config.yaml
model: "image classifier"
dataset: "made-up road signs on poles"
train_examples: 245000
image_size: 32
crop_scale_min: 0.8
horizontal_flip: false
translate: 0.12
rotation_deg: 5
color_jitter: 0.2
targets: ["outline"]
num_classes: 5
arch: "inception"
norm: "batchnorm"
hidden_act: "relu6"
depths: [2, 4, 4]
kernel_size: 3
stem: "single"
widths: [128, 192, 288]
label_smoothing: 0.2
loss: "binary_cross_entropy"
init: "kaiming_normal"
optimizer: "soap"
beta2: 0.95
learning_rate: 0.0011
beta1: 0.95
shampoo_beta: 0.95
eps: 1e-08
precondition_frequency: 10
max_precond_dim: 1024
merge_dims: true
one_sided: false
adamw_lr_other_params: 0.0019
max_steps: 5600
batch_size: 384
epochs: 8.8
lr_schedule: "step"
warmup_steps: 160
weight_decay: 0.4
adamw_weight_decay_other_params: 0.01
Rows from block 6 of a small image classifier, named by matrix and row number. Rows with one number belong to one channel. Each number is 500 + 40 x the weight over its row's rms, rounded and kept within 0 to 999. All counts start at 0. Numbers have three digits each.
After each channel's rows are labels from the 100 images, of 14848, where the channel reaches its highest value: "responds to" is what is common among them. Only what is clearly more common there than usual is listed. The data: made-up road signs on poles.
# r30: branch 2 reduce pointwise conv (model.blocks.6.r3.0.weight, 72x192x1x1), inputs 64-127
# b30: branch 2 3x3 conv (model.blocks.6.b3.0.weight, 108x72x3x3, transposed, each kernel summed), outputs 54-107

r30.22:550430500472475545501501488510531429444553514478534517467477494474476551470461519576487496568495522521549491546481577492544494489557533500487534542565473526465492446457546459521478461469517529
b30.22:472537504466525515516506424480466490408471562458495619487447499556553496461445461475597499485479472551505516516441472465487454480451501503414459547467473470472489
responds to: hexagon sign

r30.21:467519519537471485517478488536514518536463556581542513546412499497421542447432452437498525553536583493501494513476447567452531500524537481482566423472516496535446459602522465444442508487522549
b30.21:457547506444430553475574458507532497543508455431533459521479501504539487426473452486477457534496484565402527433506580545560551472503479513517540541442481447502502
responds to: circle sign

r30.69:455467526557488428467504573478510567550545555439495474531551522492436559525490434448460494412476467541500466434427454490486503478442512531456526502478389482527563500559466467498528485542464452
b30.69:496491505542560578454523513552457453582424539473502523519524396461458548566403467441431508511537466401580468490484518510509477421528508490494492512499453423508518
responds to: hexagon sign

r30.29:482472554472503484499503514565454467516545421566526500547499485525498472521442501460442529498478510532421481496577438485462496429493492444561594489469494497586473519399597514474487519481520491
b30.29:501512570551476470502493514503564528479519522529529451541479492401463486497435506440580509447472568528466507506509461466503504519470449473494469472451510582406457
responds to: circle sign

r30.62:498514505461475425481469559529516514516536569511517486521556509463466525485501476588451556499436492469574486519511427496506488554534528468451513523556487465500558560586485544522515452507606486
b30.62:480478528458461532475503417484437490411464524502473559494506506526485517541456450508520513517501485459558482527470470494445532594490493520466557473466530469536474
responds to: hexagon sign

r30.24:522482590444488469512510534490485457522468462524492547411420550473490581442538503537523503505567536513515531508514493536506498515515528563534533525496470591496443518537491505451498463487540464
b30.24:503575470482431538451545480481486515519430502560477531468447420559501473418535540470509546510453468565558487550507527499474576513454511493493485565470433425549527
responds to: hexagon sign

r30.44:499516502489467543492515486512533605495520552522521523510452473514547490562481535481481497489507554426526373499558470555486475501467505485526418481408536511522601613544540469509549501478497543
b30.44:532554437448481468493503589533521496492510536525502530489456443474530485438468509515506523517533588511518533448420453571511530479497473532477486464485543474465541
responds to: pentagon sign

r30.68:495553559453482434510488541549443560447502419432540422456510530457500567527519467520516502550444516493455470615533496536480547524470540546523447446464508450469399549498471488477521501473499559
b30.68:526437502529488524507494504505454458533484472514500567428494586496501443480542433411511488551540518494450491528512464528469522507421439506459542483577568459505557
responds to: hexagon sign

r30.42:465473569477410519550507461538508416487459495450585496518514484466531521451391466448481477519455527455502466469507535468543551488447514535524492535533514446433523443515468513494477541515465524
b30.42:530429499549523451541517457419472434505423534497477445473516467480486513523476487514488495517497615478508520432539533470501465501579469607526490467547557467498468
responds to: circle sign

r30.19:509466496587525588512466499513494510514494513476535454553483534472502516517516452454531516461470522467528508467425517542497485557455487474445543537475413527462486612563530529526487459470517480
b30.19:561528536526554426493519476467499511546490466493476536451500494496519498492398500447463441462462486512519511500518524505539532519552471441551532495458606559454451
responds to: pentagon sign

r30.35:452564491497568521494576487545485597508549564553463587492530558475534529533492497578479548463534463493528518468454461511451598470425541520512513554489492565456394459488432446512443472443474460
b30.35:472530533521467454504538530444508464545484534489456566516449497405457588500525481447475511455464552535539485519569478540465479499551501496487504499475418460574496
responds to: circle sign

r30.48:527563546492513549578476465531524556485541477522512472493462476497459555504530618511483472529474589465524464512495540481448434505530534565491549420481528435542493536585464461517549495497506477
b30.48:481438518538468553462511540505565527480498489472443515567502520426518441495525438622534525447580562487437563492512468458513437497514451501486524467540566411525530
responds to: pentagon sign; hexagon sign

r30.38:460566492406463463425451587524479511559523500497540503480470425438536473525471540456592525509443490529446560488520553519464491546454489520510506451529462521466496453447506509477563536509546528
b30.38:489511436464519477453512553495550467492492493573511512509528489442459480502580452490423501485523594638469442490476500540470461471504494528478524596573489475502527
responds to: circle sign

r30.23:510486464466473448473535552563551460581494491522509504419454510498450398471483517503483557529552496504528525538489510579477465552472422456447553488419486492433466403418486514479458440433555550
b30.23:514481545439490498475529466444504472479471470493491556440494547508548479495458446542405474452429534557475520589432454488461556517500503590467545504511498485475480
responds to: circle sign

r30.61:466541490461472449477559513519464499435466468604528553441569542521508505446522460514451537522545422616583474546466485512519467519515520441466494517476551493448569492541477477494455549513504456
b30.61:525557541522555511475503543493553481539487521546572523467501481471483538446443513456536498457529550495496458479452543531403497457478515479475536550462466455427510
responds to: circle sign; yellow rim

r30.36:515464445565507468467482435510533468473511509473496459562533570501469499466500479490525546496461538487540535450442554577437502502537425411495551494393455538495475489560513463485455547477552521
b30.36:485569496488529451484553502497500446551437479527567545469518521510407514518483472537475441459514475475528512418507511512459499506502526534572536517446510494474518
responds to: hexagon sign

r30.32:552493550476473470444502465548469491522517496564464476523509453489486420555460509420536507516478459575563495494497493560515476527485501577469484475476505510432422532579465531498516463524421503
b30.32:427470553503432523501485459445506477493499488462494567473435539436548507456453480579548471476481534458516518493575475479460479522579543436540533510486509471472455
responds to: circle sign

r30.46:514455488455484505535575498462442517501483425473431500555494533502492592552505544558465467529526535516429470551497485406415448469475493468526499558507494452540515429498554512543525481466478497
b30.46:529476466462535569489411559535476494481466533507544484518436476467470505496529488456491447577506525479466533416548539559461498449450581511514461492490462481514500
responds to: hexagon sign

r30.64:535449497486467495535451522524451503530414522498498527476478512591436569417573538506511442524462446509481547505485444500415559461476492517456502496438616497516522434456455443468525484494437489
b30.64:518433594452421491498482523452438458428592487465520532471524503523448423450492422442454453551502536537465499538454493511492545479506498502444458575496447465510479
responds to: hexagon sign

r30.37:560510514496543497490529525458512493519581555508571503457495479459504505481495521476455477525560508442500488566502472483584495495515512570445472488586495519448646444487451525526525479570476486
b30.37:496450551553528492563512430550432540511488505514473473566482510440471531489524521506526489527532587525563531451451571544383526467529475466526472504482518457456437
responds to: circle sign; red rim

r30.51:495506528563504457486464546489518459511505611495543447469499608446492530489402496575513593489499462518512517599550484516524434488607547495520518451555507498512485514459522497456497511466539464
b30.51:381534466522492525493511420531567490511519461480465537525501462449474547507530505544549491489504479514514527547544474401504441499497534514495440477471484501441541
responds to: hexagon sign

r30.58:444508503548475494487503509568514504516461500476531536555410449513484473500603473492503511530542448459564498433508508461434427492532505427535521524560501439529481475448447554511534495461454532
b30.58:467496477502531610579557521520524542422509491459548502476476502465458471469581527496429553478487498512490558444419467554448482457456480545526511474525496485541534
responds to: circle sign

r30.40:462503576488597455469541536494436510570537558538518501460510492530526489446408515581532437512490485441510517499512495543491541463479516485450485531565560460447506465500481462502549480455503552
b30.40:455454483441452505494423526496488481497498515495510594476508506465496500561491419532512557483467461495512523458461546505537485447531465495437582528531502565561442
responds to: hexagon sign

r30.20:510531490509554467514539550496528429538555566503534484541440471518511480560485487451411531547432476479502510470551498488506463467545470512485535454483558452497571498434476431460449520476494502
b30.20:428440590512552462516500520543518476474487521480521449478493532434431513526522446440538474552533472524437506507480500500506478518477445529439454418499393540500559
responds to: hexagon sign; pentagon sign

r30.26:526485497508492525475544453432471469463540442466463525542509502528528417576480499482550494457480526532532552448496529512484492493526517533564446514527532518416410439454533511555503428520524499
b30.26:453546485484464451518490495565519507473436418519552501522478540440499517528559495565509424489466557493455501474511500585508456430572539499461462495432484416524485
responds to: circle sign

r30.16:469509556481532468560478478498487518471417453476471517554513404525537509505589475541530538484589503504515478560510499465542519556523469446434513408473483513477528412560534515469470490506475520
b30.16:478512488458520503547520531591498436447437515497511509511513463469513463507576498491406492573488449515525511468509481569491512464521510454490483532469472431511605
responds to: circle sign; yellow rim

r30.39:520486513557497439496566487474478506491482499446455566455472474485505478541517566474552462461472399490623517492516482495511493482531426507526487519454548424524428437454523493478523472485549568
b30.39:467501551475461497512462526524479561463503484482465426440483474521543587452455456540395518518476536507516496447477497473490449423601504561489576458435506450534552
responds to: circle sign

r30.11:493512456527433497493408586503490549442522484454452512478489548445506415449614469522523575534503508495566546493469465490566433508460531472529501535522505512496497552480501517509513497547525498
b30.11:519562522443472433553492515530456558530409512588443480460521543394421521464487502498484496506530515531464483526449478475533485451438507466513474487531524492513474
responds to: circle sign

r30.6:483453478468511546456515462472476408551539486540412556499473472471550466561466535538488484505401532478532462502475491471508489525512496520549501555447513508525487454487533500496515496489535488
b30.6:589528499512523490520518547439478461509503483411484479575457534471509536577482488421563489493537508462455479448507521549558495443598497459513493479460465443467453
responds to: circle sign

r30.52:481527482516492552564555489494571440434505444507499463492471531413500502518528467478547529454482504543562526440550498508641470503509478568553528511593520506508458468562440503449497492455524484
b30.52:493533574465427523536470456533531487502416471544493501513515448410506461484555530474536463457581556516524477466482488599494499505475570490452521531526491462538517
responds to: hexagon sign; circle sign

r30.56:551563560430475553503429531478532550413472484477503464465439540436434503447550492543512458551568489486501464474563479461488542488482543568572480500530517513548411535492476454531444547579483468
b30.56:425480576484540478566540504509450537417517494501486558494541520462516493560490485472507471495433439492527539474525472520450568545444511440521506506465515484518436
responds to: hexagon sign

r30.2:528521540513508500493525555508481519506423452534490504555523511487477531484433531457472575487540506412499532516465583574536500504488487487498488484544512534537489492500573464548422466485496529
b30.2:454536423512429442499511572516426492483515507498477507457491451506445504461509439499422535551510492566456465485507491499505448482495589465478524433484423437471476
responds to: circle sign

r30.13:570564468559588562514517518544514492497509504519473441515472495457470492412511495490480535450504474439504554478527446542515510500536487491487504489514417511496432565648483542541535452467531482
b30.13:521471505542470456417491499488538492519458457485516530531484529495503528449496517507519455475508450556414521481482453479505529507542558465509588526451473523547437
responds to: circle sign

r30.9:541540486531480511454468564536564478524434525603425482482506523475525529470551499522494477469461481521483505432508535509465474501473477548515490560554478552434479462586546486555424492497465478
b30.9:537487502571588478493491412445479493530457487396506582513455526574519477471483507552470570510499513428452483554482475469496503469576448503502523499540444541490466
responds to: hexagon sign; yellow rim